{
  "time_shift_ms": 50,
  "encoder_moe": "soft",
  "encoder_shared_expert": false,
  "text_encoder_moe_every": 2
}
Rows from block 2 of the audio encoder of a small contrastive audio-text model, named by matrix and row number. Rows with one number belong to one neuron. Each number is 50 + 10 x the weight over its row's rms, rounded and kept within 0 to 99. All counts start at 0. After the name is the row's rms in percent of the matrix's.
After each neuron's rows are labels from the 100 clips, of 14848, where the neuron reaches its largest size: "strongest on" is what is common among them. Only what is clearly more common there than usual is listed. The data: telephone keypad tones over noise or synthetic speech. In brackets: how many of the 100, against the usual share in percent.
# gate: MLP gate (encoder.blocks.2.mlp.gate.weight, 768x192), inputs 128-191
# fc1: MLP up (encoder.blocks.2.mlp.fc1.weight, 768x192), inputs 128-191
# fc2: MLP down (encoder.blocks.2.mlp.fc2.weight, 192x768, transposed), outputs 128-191

gate.288 100:47 58 40 55 42 49 33 45 40 56 35 46 45 35 57 39 55 33 59 50 60 53 47 52 24 34 51 55 35 57 38 52 59 68 51 44 44 41 59 51 43 65 71 67 41 50 55 38 43 45 43 46 40 32 62 48 44 52 53 56 36 55 62 45
fc1.288 090:69 48 50 43 57 35 43 50 44 53 49 57 58 56 45 49 67 44 32 56 40 58 32 69 39 46 55 52 48 50 56 58 50 46 42 69 48 41 41 43 44 58 61 54 56 36 40 57 66 64 43 51 44 49 54 63 46 45 44 49 55 68 45 36
fc2.288 081:35 60 33 63 53 48 64 54 56 45 35 49 48 66 59 73 55 47 64 54 56 51 70 57 55 35 57 53 36 61 58 50 66 52 57 44 51 28 40 35 55 60 60 63 38 43 64 54 47 43 68 47 54 37 54 49 47 49 47 41 46 38 36 45
strongest on: key "0" (100 vs 27.3); first key: 0 (31 vs 6.3)

gate.371 101:50 39 50 48 43 39 50 48 44 58 38 55 42 59 55 34 45 31 68 40 22 46 52 40 56 52 62 46 60 32 35 23 53 31 43 48 33 48 51 48 62 70 34 50 54 54 39 61 47 62 59 45 53 56 53 47 57 58 40 51 62 63 53 53
fc1.371 100:40 46 72 49 54 39 41 65 46 41 58 60 39 43 59 45 43 48 36 30 71 55 63 43 48 68 19 60 51 65 67 65 58 43 50 51 60 42 36 39 41 55 37 49 47 55 41 29 41 58 52 64 53 53 41 36 68 50 48 42 67 63 43 46
fc2.371 106:37 40 43 41 44 33 59 38 49 57 51 37 35 64 63 63 46 56 59 42 71 49 37 45 22 72 60 45 48 47 48 49 42 52 59 45 58 55 66 40 66 45 35 49 46 51 47 50 58 50 48 50 60 75 55 40 59 66 36 45 43 46 72 54
strongest on: key "1" (100 vs 26.6); key "0" (57 vs 27.3); rumble (44 vs 17.5); first key: 1 (31 vs 6.3)

gate.202 099:54 59 39 53 39 60 36 62 60 50 45 63 46 45 46 39 48 42 61 56 37 61 67 42 54 69 52 35 36 46 63 40 60 35 81 49 39 43 50 53 39 62 66 39 64 47 50 44 40 29 49 43 52 62 57 63 38 64 70 57 42 37 70 46
fc1.202 094:41 28 65 41 56 49 51 57 56 67 36 61 40 62 49 47 53 60 51 62 35 52 48 63 35 39 56 41 56 63 30 66 57 39 23 34 50 50 52 44 45 73 51 51 59 42 37 57 68 72 40 53 53 64 55 51 39 66 45 57 54 51 66 38
fc2.202 101:44 49 50 37 69 49 29 45 71 67 66 41 47 29 58 34 40 48 61 69 52 46 56 46 45 32 73 56 48 52 49 38 57 61 33 57 40 46 45 50 62 50 48 45 49 62 38 56 32 29 34 70 46 56 44 69 37 53 43 49 34 40 56 33
strongest on: key "C" (87 vs 26.5); reverberation (61 vs 25.4); number of keys: 8 (28 vs 11.2)

gate.653 111:37 61 38 74 55 46 35 56 49 57 57 48 62 48 46 36 71 43 48 43 37 48 31 56 32 41 56 45 45 49 43 52 56 52 56 54 47 51 53 32 50 39 51 50 50 37 57 34 65 68 61 57 58 54 50 56 37 63 53 51 38 48 52 44
fc1.653 101:40 28 61 54 44 60 60 45 60 57 57 23 54 45 53 58 72 58 36 40 44 47 56 51 61 50 54 61 56 50 41 52 38 53 44 39 71 61 54 27 47 60 30 38 48 43 51 34 52 33 37 59 41 39 44 62 68 51 54 52 60 48 51 52
fc2.653 100:56 52 40 48 45 43 65 35 59 61 59 39 26 40 52 42 64 63 55 53 32 44 52 58 49 37 77 36 42 32 35 51 71 39 35 25 49 51 68 59 47 38 49 46 55 59 65 64 34 44 40 65 36 39 44 51 48 46 66 48 51 62 43 54
strongest on: key "D" (100 vs 26.8); last key: D (55 vs 6.3)

gate.687 104:54 54 56 48 52 51 35 34 30 42 54 45 69 66 51 59 29 50 57 47 57 52 32 47 52 60 54 54 49 40 68 53 51 40 69 58 38 39 40 63 46 58 54 72 34 45 73 51 50 39 50 58 38 38 56 53 48 54 36 53 59 43 52 40
fc1.687 108:45 55 60 60 66 56 46 36 40 39 52 45 46 56 56 77 36 38 44 52 47 52 53 48 48 66 67 63 42 39 44 54 49 63 53 49 56 48 55 32 48 64 50 51 31 36 58 57 51 40 43 39 30 57 52 40 65 48 42 43 52 48 33 56
fc2.687 112:41 59 42 51 19 40 71 42 52 50 38 36 55 60 65 41 64 43 60 39 37 37 42 44 45 22 51 52 44 62 32 51 41 56 45 42 50 51 61 41 51 52 51 46 37 39 65 29 48 53 35 75 42 47 49 39 56 58 50 50 53 38 37 60
strongest on: key "D" (100 vs 26.8); last key: D (43 vs 6.3); first key: D (25 vs 6.1)

gate.442 098:72 25 60 50 47 56 34 68 43 43 45 39 38 41 70 63 51 66 50 41 47 49 39 46 33 45 63 48 57 56 51 43 64 47 53 38 44 56 67 48 62 53 49 75 62 48 50 54 43 62 42 46 43 46 35 53 48 42 62 56 64 57 37 64
fc1.442 098:58 66 35 50 57 38 56 40 53 38 50 67 48 46 46 47 50 52 36 42 33 50 64 46 57 35 46 42 47 61 65 56 50 40 60 46 52 50 37 54 54 63 61 43 58 54 78 54 56 54 49 57 59 46 52 42 54 52 51 37 46 65 56 63
fc2.442 086:64 54 32 58 43 34 64 39 63 40 59 39 38 55 57 53 54 49 61 44 42 51 47 58 60 45 51 52 39 42 55 28 59 58 50 61 58 59 63 43 46 41 64 38 48 50 69 30 35 53 47 51 31 36 43 44 43 35 60 52 57 22 45 58
strongest on: key "#" (100 vs 27.2); last key: # (31 vs 6.6)

gate.678 099:45 35 46 63 30 62 40 49 57 36 45 62 49 48 54 54 46 40 45 39 47 58 57 48 50 55 42 58 47 42 55 54 56 65 58 51 49 44 59 63 58 63 54 61 34 55 61 18 67 45 52 40 34 52 48 58 66 51 55 54 49 52 58 46
fc1.678 099:34 46 54 57 46 38 44 55 60 51 44 53 51 51 39 62 49 62 50 47 63 46 39 48 42 44 36 59 42 63 60 50 45 62 45 51 53 52 54 49 47 38 38 47 57 65 65 36 66 51 58 41 58 58 43 41 32 36 48 67 69 50 69 40
fc2.678 092:45 52 37 35 56 49 48 54 67 43 40 39 42 55 51 56 41 51 52 63 74 53 47 59 51 50 64 41 45 43 44 38 53 54 37 58 55 48 56 45 39 38 62 56 57 61 77 50 68 44 68 28 50 65 61 38 51 50 55 50 53 48 33 45
strongest on: number of keys: 1 (98 vs 11.1); first key: 2 (37 vs 6.2); last key: 2 (36 vs 6.1); first key: 5 (27 vs 6.3)

gate.94 103:56 56 57 50 52 45 46 35 51 72 46 57 64 58 50 43 55 65 37 55 31 52 56 46 55 45 62 40 39 50 56 57 47 45 50 44 47 51 67 41 40 50 41 55 66 41 51 36 38 42 60 35 65 42 32 50 60 57 38 48 48 42 55 65
fc1.94 105:52 49 52 49 58 58 50 59 55 47 46 44 53 56 33 49 34 65 64 53 48 48 68 33 41 35 46 50 48 52 46 54 46 52 41 52 54 33 65 43 44 43 66 49 52 53 52 44 47 43 48 63 47 43 35 62 59 58 60 69 53 45 43 56
fc2.94 103:68 53 46 37 60 45 58 57 56 63 34 51 57 49 51 45 49 53 61 33 43 33 58 54 52 30 51 40 35 33 25 52 52 52 40 52 43 34 73 48 39 49 40 32 47 54 58 40 37 55 48 71 57 37 38 49 55 60 64 58 46 52 48 45
strongest on: key "#" (76 vs 27.2); key "6" (61 vs 26.7)

gate.261 099:43 64 68 61 41 47 59 69 50 54 37 49 50 55 55 58 52 48 46 38 60 42 31 60 55 44 56 62 50 43 47 45 61 51 61 46 42 49 44 43 51 70 60 68 35 52 53 59 59 41 56 22 52 66 70 53 47 66 58 51 26 37 60 52
fc1.261 098:55 60 52 57 29 51 57 57 62 53 37 65 55 50 47 50 35 56 62 48 67 43 26 59 53 36 46 48 62 45 50 57 36 62 65 45 53 59 54 43 43 63 43 56 58 50 41 56 38 40 56 35 42 53 47 44 51 52 55 53 52 53 64 39
fc2.261 094:40 56 65 50 55 47 55 54 32 38 73 55 36 26 46 55 44 37 51 41 45 65 61 28 69 33 53 51 47 37 42 45 58 60 51 46 52 68 45 70 29 42 50 73 53 44 56 51 45 37 73 32 62 55 55 61 52 40 50 68 55 50 47 54
strongest on: number of keys: 1 (77 vs 11.1); white noise (39 vs 18)

gate.696 090:50 62 45 36 55 31 44 53 58 45 57 54 43 57 49 59 63 65 47 57 27 43 38 47 47 51 49 31 57 44 47 58 41 59 43 51 37 35 64 45 42 29 57 58 41 38 47 60 34 63 39 48 53 45 40 55 50 46 58 61 60 47 47 70
fc1.696 085:49 56 62 56 48 40 45 35 66 38 43 43 48 49 28 43 44 58 33 54 38 36 69 55 46 49 41 43 56 42 54 59 54 54 45 36 53 56 51 47 51 46 53 38 55 43 49 57 57 48 42 37 56 58 44 45 55 57 54 46 26 57 58 34
fc2.696 086:30 45 59 50 39 52 53 42 43 53 42 35 49 52 59 64 49 63 46 52 26 47 53 66 50 55 39 30 61 47 30 60 54 57 46 51 65 50 39 71 55 58 53 62 49 40 47 60 42 42 40 58 48 37 47 41 39 52 40 39 37 43 45 54
strongest on: key "#" (100 vs 27.2); last key: # (56 vs 6.6); clipping (25 vs 7.6)

gate.278 095:64 56 39 52 56 62 56 50 16 52 71 40 55 45 47 46 55 33 59 56 49 41 50 55 72 50 56 46 54 55 68 57 47 58 75 51 42 54 59 54 40 46 46 59 50 44 43 47 62 59 56 61 40 46 58 43 55 59 41 62 64 41 50 61
fc1.278 104:54 29 63 36 44 30 45 35 43 64 39 49 58 63 56 43 44 41 39 40 40 37 40 64 75 43 42 44 51 38 56 54 56 63 44 59 48 66 48 40 52 46 53 49 77 47 34 41 55 76 48 47 48 53 47 59 33 42 42 45 55 67 56 55
fc2.278 111:52 29 65 45 54 60 49 44 47 38 71 55 37 47 51 64 49 60 42 50 71 63 54 56 45 60 39 46 49 51 48 43 55 45 40 52 45 50 46 58 54 48 48 49 63 68 45 57 54 47 53 37 51 31 60 53 53 45 55 52 32 67 49 37
strongest on: key "C" (99 vs 26.5); clipping (36 vs 7.6); last key: C (32 vs 6.3); first key: C (28 vs 6.4)

gate.177 097:65 51 42 56 42 41 71 63 55 50 47 47 45 37 57 42 55 60 55 50 40 52 29 60 44 25 53 44 43 40 43 42 52 58 41 52 38 56 56 57 37 42 49 50 41 49 43 32 45 45 57 34 45 53 64 66 59 53 46 55 41 67 37 52
fc1.177 104:43 52 58 51 44 55 49 55 46 35 46 54 68 54 32 58 39 51 61 53 77 56 50 43 53 53 40 42 57 30 46 51 42 51 64 41 42 45 42 51 46 60 39 39 51 40 52 41 56 52 45 61 41 52 50 47 55 50 59 40 57 43 43 67
fc2.177 100:38 59 48 54 51 36 63 38 63 47 57 44 46 52 63 56 65 58 51 34 47 51 59 53 54 72 65 61 52 47 58 45 46 62 55 73 53 53 58 69 37 49 54 45 42 58 45 62 53 51 59 68 78 60 55 53 51 54 36 49 40 42 50 71
strongest on: number of keys: 1 (100 vs 11.1); first key: 8 (35 vs 6.1); last key: 8 (35 vs 6.3)

gate.428 110:63 40 48 51 50 35 58 36 64 73 44 64 44 49 42 50 30 42 42 47 68 50 64 46 47 48 59 44 42 46 57 42 45 43 47 44 57 44 68 45 47 37 58 40 75 60 39 42 41 48 45 62 41 52 34 47 41 47 58 55 47 45 63 50
fc1.428 113:33 52 38 42 39 59 60 56 50 27 53 40 49 56 48 57 45 49 60 37 40 48 56 61 39 68 39 48 62 49 53 47 67 55 63 59 57 45 30 54 48 67 49 55 28 46 59 62 52 55 67 49 62 46 64 49 39 47 42 57 35 46 47 40
fc2.428 113:24 58 48 64 48 53 45 56 43 58 69 39 58 50 47 42 41 60 41 46 45 55 40 63 45 60 40 49 75 56 50 64 55 61 64 59 59 55 23 48 60 55 50 58 26 50 42 57 66 47 48 40 59 58 57 51 33 47 34 59 72 59 54 34
strongest on: key "#" (100 vs 27.2); pink noise (43 vs 17.5); last key: # (34 vs 6.6)

gate.494 096:61 51 48 62 39 49 72 34 44 44 56 43 64 65 58 60 52 42 36 66 44 38 51 49 60 68 61 62 49 51 59 41 52 45 75 55 39 45 60 60 61 58 48 41 59 61 46 43 60 43 40 49 45 32 59 46 55 40 48 58 56 42 55 35
fc1.494 104:51 57 54 71 36 43 56 50 67 51 53 36 43 34 53 45 59 49 62 53 41 67 42 39 50 62 79 51 39 35 44 57 66 44 52 54 56 41 46 39 38 54 39 64 35 50 60 45 38 28 53 41 47 39 54 53 55 43 52 37 47 43 29 73
fc2.494 105:39 57 50 51 58 30 62 48 48 65 32 51 63 47 64 49 49 61 59 62 52 36 54 58 36 52 61 74 55 69 49 57 37 57 54 41 56 58 70 50 47 47 57 51 46 43 52 42 47 60 57 57 47 54 46 44 46 54 56 55 82 26 42 50
strongest on: key "C" (99 vs 26.5); quiet level (71 vs 28.4); mains hum (46 vs 17.3)

gate.60 101:47 59 45 63 59 57 48 55 66 54 45 28 48 55 49 47 36 38 65 57 37 58 51 56 54 47 54 50 46 29 52 35 34 66 43 56 44 53 57 52 54 61 43 43 64 44 55 57 49 52 56 58 64 57 66 56 50 48 44 55 51 29 49 48
fc1.60 089:43 41 49 49 57 70 58 62 61 64 61 46 63 59 47 50 39 67 59 56 52 50 54 44 60 48 49 47 50 71 47 41 49 37 67 36 55 67 47 54 40 49 48 39 50 41 45 48 56 46 52 45 62 58 69 48 44 66 46 39 59 50 61 45
fc2.60 092:50 43 45 36 46 51 62 50 45 42 41 58 36 56 51 51 59 55 27 43 36 42 50 43 33 57 49 53 44 55 37 51 57 54 56 67 53 71 55 50 65 59 47 50 56 59 50 64 51 41 51 68 33 40 51 37 54 68 51 41 41 54 53 57
strongest on: key "D" (100 vs 26.8); last key: D (40 vs 6.3)

gate.463 097:69 55 52 68 65 37 34 47 61 47 45 47 54 57 35 50 43 49 40 64 53 58 40 48 41 29 47 37 58 52 37 42 49 39 44 39 34 48 60 38 50 41 48 33 41 49 29 24 58 54 64 31 33 46 45 44 41 43 46 47 27 68 48 57
fc1.463 096:49 54 60 52 55 56 48 71 72 55 51 52 49 49 36 47 38 44 44 55 51 55 55 70 55 58 41 41 68 61 58 54 21 56 41 52 58 45 57 42 58 37 55 46 59 65 42 56 43 40 57 48 64 32 22 39 47 43 49 44 69 60 51 36
fc2.463 093:61 56 43 52 44 32 50 46 41 72 49 53 48 57 60 46 44 40 66 42 44 62 59 45 47 35 64 53 42 41 48 52 48 34 48 47 40 36 54 43 47 55 39 45 45 38 67 62 41 44 54 56 31 46 53 54 53 36 32 48 42 49 39 67
strongest on: key "#" (100 vs 27.2); key "4" (55 vs 27); white noise (46 vs 18); last key: # (29 vs 6.6)

gate.326 095:52 61 61 52 57 42 35 49 52 40 46 45 52 51 41 56 54 60 42 54 60 39 47 57 61 55 41 54 49 54 48 38 57 46 43 37 53 59 34 68 32 64 77 45 53 44 62 36 49 50 57 31 68 49 64 51 38 44 28 53 49 56 41 39
fc1.326 103:53 41 42 43 44 48 40 61 55 31 28 58 46 51 62 74 34 51 53 59 37 51 37 63 51 48 61 38 55 36 56 40 45 47 58 47 59 44 57 51 51 32 39 38 60 54 69 42 34 41 55 57 31 37 41 41 64 50 53 60 64 50 40 45
fc2.326 104:42 58 36 52 51 46 47 31 58 36 53 47 51 47 41 52 52 52 37 60 60 53 47 33 57 46 43 56 42 37 78 30 51 44 48 58 48 40 40 46 39 32 54 55 47 55 52 67 32 39 58 43 54 67 42 61 55 43 42 60 37 38 53 60
strongest on: key "D" (100 vs 26.8); last key: D (53 vs 6.3)

gate.670 108:46 60 66 45 66 59 58 50 32 62 47 22 49 58 63 31 47 65 58 49 67 70 65 52 52 50 66 54 41 44 46 61 55 56 41 45 55 61 63 43 33 65 39 45 37 44 26 55 55 39 49 53 43 39 52 46 48 47 62 63 46 54 43 55
fc1.670 101:62 63 58 64 35 44 47 59 28 47 57 63 59 63 55 48 67 44 65 54 53 42 49 48 37 40 56 46 49 48 44 54 48 55 56 28 38 64 61 25 53 40 29 36 63 48 38 53 63 48 55 54 45 49 38 56 46 59 62 65 62 59 50 47
fc2.670 098:42 49 61 67 39 50 35 49 36 50 45 56 44 64 37 60 37 56 36 59 41 56 32 41 41 34 57 31 59 46 46 63 59 68 57 42 52 56 53 59 60 51 48 57 61 36 47 52 61 58 59 60 67 57 49 53 45 61 66 33 44 65 31 56
strongest on: key "1" (87 vs 26.6); last key: 1 (34 vs 6)

gate.418 091:52 50 53 47 72 53 66 53 45 30 53 49 45 43 37 48 35 45 48 64 72 46 33 47 60 44 52 43 56 48 43 55 60 51 47 41 53 50 46 62 56 36 44 49 62 43 37 59 44 48 59 50 57 58 67 69 43 47 60 45 41 46 54 53
fc1.418 097:46 62 69 76 52 54 78 40 38 24 43 51 64 56 58 49 42 54 45 35 46 39 53 45 49 54 60 50 49 45 58 59 66 45 63 59 66 42 53 57 48 29 43 43 54 66 53 49 26 49 56 38 49 41 55 60 56 51 56 52 63 47 43 43
fc2.418 096:35 54 51 60 45 50 50 55 35 39 66 55 53 46 42 38 57 61 59 43 58 61 65 52 40 49 26 48 49 38 72 39 62 44 50 52 49 59 55 68 46 55 55 65 48 30 41 65 40 50 51 57 47 41 50 51 64 34 42 56 36 52 70 41
strongest on: key "A" (100 vs 26.9); first key: A (54 vs 6.1); last key: A (47 vs 6.4); number of keys: 1 (31 vs 11.1)

gate.657 096:63 48 71 62 73 54 35 40 53 49 55 65 55 52 61 54 42 62 68 52 33 33 68 46 54 36 45 41 34 35 45 60 49 60 42 44 54 45 35 68 40 57 37 61 67 41 61 32 62 48 34 49 46 51 56 37 50 58 47 60 49 38 43 53
fc1.657 096:57 53 64 62 53 54 50 53 45 55 51 57 54 46 59 52 45 49 38 37 49 49 35 64 61 37 37 27 67 45 43 57 72 40 52 53 46 57 49 49 63 62 44 54 58 45 70 55 44 51 35 36 42 48 50 38 41 57 43 58 62 64 67 54
fc2.657 105:68 61 51 41 65 46 54 57 59 35 58 50 42 47 52 46 56 39 53 39 42 59 66 49 61 44 54 56 52 41 65 46 33 51 50 66 61 47 41 61 52 56 51 50 55 47 45 46 45 42 48 60 46 47 58 63 56 50 50 50 43 47 71 50
strongest on: key "C" (100 vs 26.5); white noise (49 vs 18)

gate.279 098:67 72 42 43 61 63 57 59 57 60 50 34 44 39 54 52 65 53 59 49 45 32 54 55 51 48 50 47 54 51 53 64 36 61 55 47 37 43 46 34 53 66 51 57 42 42 35 51 53 44 34 39 46 52 63 23 35 78 49 61 62 62 53 63
fc1.279 103:60 44 48 57 52 70 34 41 37 38 50 48 54 31 48 70 50 59 49 27 47 56 43 46 56 55 56 54 51 62 48 58 28 42 51 41 40 48 46 36 52 55 42 45 51 40 34 49 29 40 45 46 21 49 47 45 51 50 47 44 42 45 49 53
fc2.279 106:61 54 52 36 47 58 49 68 45 39 54 60 46 64 55 58 42 80 45 65 56 61 45 44 45 28 66 43 40 41 47 54 45 42 63 51 58 70 48 68 46 27 51 60 53 63 59 40 50 48 56 46 51 33 52 46 36 51 46 44 57 61 38 36
strongest on: key "6" (93 vs 26.7); rumble (38 vs 17.5)

gate.15 104:43 46 39 60 53 43 38 41 50 44 24 52 51 63 50 51 47 46 43 50 51 67 56 42 38 69 47 37 62 45 48 62 51 69 44 40 27 62 44 40 40 56 41 49 42 59 44 50 55 50 54 39 44 48 49 41 72 52 42 42 65 50 25 60
fc1.15 111:58 48 42 49 52 57 56 58 48 55 63 50 43 39 43 73 58 46 43 49 55 59 44 41 61 30 41 55 52 40 36 27 50 67 46 42 65 63 53 54 54 48 57 62 55 49 65 46 46 47 46 66 47 42 70 50 29 63 50 51 35 52 59 55
fc2.15 120:64 56 35 50 48 50 44 58 52 45 65 60 43 45 47 40 64 47 56 50 55 42 70 58 83 20 68 59 59 45 36 35 43 49 40 48 53 42 39 49 34 46 72 46 44 49 55 57 52 39 48 56 64 35 50 38 31 45 36 48 55 46 56 61
strongest on: key "1" (100 vs 26.6); quiet level (77 vs 28.4); mains hum (61 vs 17.3)

gate.723 100:41 54 70 65 52 47 46 61 43 45 48 61 43 41 46 42 42 49 32 58 66 40 61 77 49 45 55 52 46 39 51 51 34 52 65 58 57 69 57 48 37 68 54 34 52 67 52 24 73 47 65 44 51 56 54 66 61 51 41 57 46 38 64 56
fc1.723 100:61 43 62 44 42 50 66 53 49 45 43 60 49 59 66 54 36 56 52 55 69 46 70 56 51 53 40 46 55 33 51 33 61 42 60 67 45 39 55 52 34 39 53 48 62 56 56 54 47 53 39 46 46 68 50 43 35 46 32 37 41 42 47 67
fc2.723 098:57 36 30 50 41 50 35 59 51 57 43 38 32 46 49 52 49 54 57 42 59 57 65 55 49 61 38 68 48 51 75 42 32 59 42 60 50 70 54 54 37 68 39 42 54 52 50 46 51 43 56 52 68 44 52 63 44 50 38 47 40 49 45 42
strongest on: number of keys: 1 (49 vs 11.1)

gate.639 099:60 40 44 52 48 41 64 62 48 50 45 50 61 34 36 37 42 72 55 60 63 68 57 46 33 43 65 59 37 48 60 48 37 67 38 48 24 60 54 50 58 48 59 56 70 41 40 40 32 50 55 44 53 71 45 53 52 60 46 40 67 47 38 58
fc1.639 106:51 67 53 43 27 58 55 42 48 31 30 18 48 54 58 57 45 43 44 50 41 41 42 51 45 64 45 60 41 62 57 55 58 38 48 60 61 47 47 39 45 63 51 49 43 62 71 54 80 38 64 50 43 34 50 33 32 45 43 44 35 59 59 45
fc2.639 106:44 42 45 60 51 48 65 66 48 44 53 47 69 59 54 38 57 55 73 56 63 54 47 49 50 43 52 53 55 58 54 62 48 71 46 58 60 67 35 58 62 60 42 56 41 43 53 64 53 27 56 62 53 61 60 56 42 42 51 50 60 42 59 41
strongest on: key "#" (100 vs 27.2); key "7" (57 vs 26.6); last key: # (34 vs 6.6)

gate.744 101:58 52 65 48 41 53 55 51 48 45 41 71 50 50 44 44 52 37 29 46 44 73 52 52 49 50 47 55 59 59 68 51 56 50 59 65 53 46 56 48 51 46 63 49 41 53 53 31 70 50 45 38 72 53 45 45 60 58 48 52 49 57 40 42
fc1.744 114:50 47 41 54 45 56 40 71 56 39 47 45 35 35 47 37 62 50 46 56 43 34 35 48 57 55 54 38 59 51 56 48 40 38 46 54 50 50 40 73 44 52 58 33 43 45 40 59 47 51 47 44 47 58 30 45 47 59 44 57 60 59 56 53
fc2.744 101:53 62 58 66 56 53 51 35 44 40 49 47 44 58 41 26 44 57 57 32 59 53 57 37 46 69 50 38 36 55 52 36 64 53 42 59 62 73 36 66 42 47 39 58 50 48 36 54 42 57 53 74 55 35 61 65 57 53 52 44 48 52 63 39
strongest on: key "A" (100 vs 26.9); last key: A (42 vs 6.4)

gate.375 090:52 53 40 48 67 49 54 53 45 47 37 53 56 74 45 69 32 57 25 44 58 59 43 45 57 56 33 50 55 39 50 43 51 50 57 52 65 57 24 43 53 44 56 52 60 53 68 34 74 58 50 64 62 33 47 50 27 57 54 70 55 46 55 42
fc1.375 096:47 43 66 42 55 42 51 49 55 35 67 55 45 47 57 23 62 29 54 51 49 55 63 63 63 55 55 51 33 49 49 53 59 40 50 53 46 64 45 42 51 56 32 48 45 48 29 65 38 37 28 47 44 53 49 33 62 45 41 41 46 41 54 43
fc2.375 102:59 45 69 57 51 55 58 57 38 53 47 54 39 51 64 50 48 46 55 51 44 42 49 61 46 48 56 49 55 63 23 64 54 53 43 45 39 61 70 58 62 68 47 55 57 47 43 38 64 65 38 63 43 35 49 43 49 62 54 38 50 51 48 54
strongest on: key "D" (100 vs 26.8); last key: D (50 vs 6.3); white noise (38 vs 18)

gate.119 097:66 38 31 59 49 47 49 54 59 55 49 27 58 64 50 44 43 45 45 46 42 56 44 46 61 56 60 42 40 51 48 49 55 52 44 52 75 52 50 53 45 43 55 58 52 36 44 47 52 32 59 46 53 41 41 72 49 51 60 50 30 53 58 48
fc1.119 098:42 58 40 37 43 38 39 30 34 44 52 39 41 57 43 56 63 29 41 55 46 62 45 45 45 61 44 33 60 46 27 65 46 47 57 56 43 51 35 50 47 45 46 58 63 39 53 60 38 62 73 43 65 36 42 57 31 49 58 42 52 50 63 54
fc2.119 104:30 49 44 46 52 28 52 56 54 51 47 52 52 47 55 52 36 35 58 61 59 28 46 40 51 63 31 48 48 50 63 31 70 50 52 58 63 33 38 48 38 48 54 55 54 47 51 55 47 45 57 50 58 54 46 57 57 49 53 53 50 63 47 48
strongest on: key "D" (100 vs 26.8); key "9" (59 vs 27.2); rumble (37 vs 17.5); number of keys: 9 (30 vs 11.6)

gate.533 103:42 51 39 51 27 36 44 52 51 45 28 42 57 41 42 45 58 46 49 60 41 54 57 63 59 43 54 33 52 57 50 34 63 45 49 51 54 49 37 43 27 55 46 58 33 42 43 18 45 62 37 34 40 47 39 39 59 53 56 52 48 36 47 52
fc1.533 093:45 49 61 54 44 40 43 45 49 55 46 44 40 48 53 41 62 47 48 47 44 43 50 39 59 62 57 52 58 43 39 41 49 49 47 50 29 43 47 43 33 67 56 70 58 49 33 56 39 56 65 48 42 66 58 54 62 59 62 58 47 49 44 47
fc2.533 094:44 60 49 44 50 60 58 59 67 59 50 53 60 49 53 23 46 49 66 64 50 46 43 48 59 38 52 54 57 59 39 45 63 46 41 50 48 47 51 49 31 53 39 40 41 53 47 52 29 58 42 58 53 79 58 49 53 62 51 51 45 55 36 43
strongest on: key "1" (79 vs 26.6); white noise (38 vs 18)

gate.357 105:47 47 35 46 42 42 63 67 50 36 63 55 50 62 50 46 54 49 43 65 54 56 45 54 34 42 44 37 59 41 56 51 51 66 46 53 58 54 56 45 68 48 37 57 53 44 47 46 50 64 44 23 49 50 51 35 37 57 45 45 46 45 58 54
fc1.357 085:39 54 42 48 65 55 46 47 50 66 44 56 38 37 76 56 51 65 42 53 59 39 39 65 50 53 39 49 26 53 48 65 31 52 59 71 42 50 54 45 42 46 59 57 54 21 48 54 44 32 60 58 34 55 24 50 47 52 46 47 33 37 50 63
fc2.357 091:36 41 66 58 41 54 52 56 34 46 57 50 51 58 46 57 43 49 52 55 56 73 62 64 62 62 64 46 51 46 37 33 50 43 40 60 53 56 59 56 50 44 48 36 53 55 41 51 56 46 59 51 43 39 62 44 41 53 39 41 38 80 39 38
strongest on: key "6" (100 vs 26.7); key "A" (66 vs 26.9); key "D" (54 vs 26.8); first key: 6 (29 vs 6.3)

gate.641 089:47 63 36 68 45 54 72 55 54 28 51 40 48 33 47 48 55 43 34 68 51 77 54 43 52 51 61 59 54 37 42 50 53 39 50 46 51 45 62 53 53 43 36 34 49 37 49 45 39 53 49 45 30 38 60 38 68 44 61 42 63 52 55 60
fc1.641 089:52 50 49 55 51 41 58 38 37 58 71 41 69 33 56 69 52 39 50 31 58 45 54 51 40 53 44 40 27 53 54 48 44 56 56 76 44 39 38 40 56 45 45 65 35 68 41 51 37 40 26 52 42 34 51 54 28 53 39 57 53 52 61 44
fc2.641 097:50 58 45 37 50 35 40 59 46 57 45 67 31 58 41 33 57 54 67 47 67 52 31 51 51 23 73 70 50 44 49 61 36 47 40 40 38 42 37 43 50 64 35 38 56 45 58 69 59 55 57 59 48 53 58 42 32 56 43 40 50 45 47 60
strongest on: key "A" (92 vs 26.9); reverberation (53 vs 25.4); pink noise (37 vs 17.5)

gate.550 100:63 65 61 74 39 43 45 62 74 31 32 39 45 42 45 26 48 71 30 57 65 48 46 52 58 47 53 44 50 52 56 57 49 61 56 30 50 59 60 57 58 43 45 44 47 51 51 71 40 61 39 30 59 50 50 63 51 62 63 47 53 50 56 51
fc1.550 101:56 49 43 56 53 49 51 61 40 37 35 48 32 36 55 49 56 53 45 39 60 59 75 63 46 60 51 43 48 38 68 44 44 49 74 53 55 60 57 56 39 33 48 36 54 53 44 61 49 43 45 64 60 71 41 51 67 49 50 69 57 52 62 42
fc2.550 105:44 43 45 58 36 53 61 56 39 28 42 57 42 43 55 43 48 59 33 40 56 57 55 33 54 49 35 51 34 47 52 35 50 32 50 38 47 58 42 69 53 47 34 77 54 62 55 54 56 42 43 50 54 48 50 35 55 45 47 58 48 54 55 41
strongest on: key "A" (100 vs 26.9); key "5" (55 vs 27); last key: A (29 vs 6.4)

gate.190 100:53 69 39 46 58 53 61 53 62 59 45 65 45 48 57 49 51 43 57 75 58 18 52 54 43 44 58 46 47 51 57 46 55 60 40 69 54 54 54 37 40 68 45 49 48 54 43 19 55 50 41 46 64 50 50 40 48 49 51 49 38 55 47 29
fc1.190 093:47 50 47 46 67 35 30 46 48 62 50 42 46 42 43 71 57 42 46 59 60 60 56 47 50 61 65 43 64 46 46 43 60 59 46 42 46 56 49 43 44 59 57 35 39 52 47 53 36 62 42 59 65 65 46 45 50 48 53 48 57 49 54 36
fc2.190 087:60 47 50 37 50 58 52 50 56 47 43 35 46 52 54 58 59 57 52 60 52 33 38 59 42 46 77 47 24 56 49 56 68 33 51 57 48 49 56 40 54 49 53 49 63 51 35 32 52 49 48 50 55 48 61 41 38 50 64 41 37 64 31 53
strongest on: key "0" (100 vs 27.3); first key: 0 (51 vs 6.3)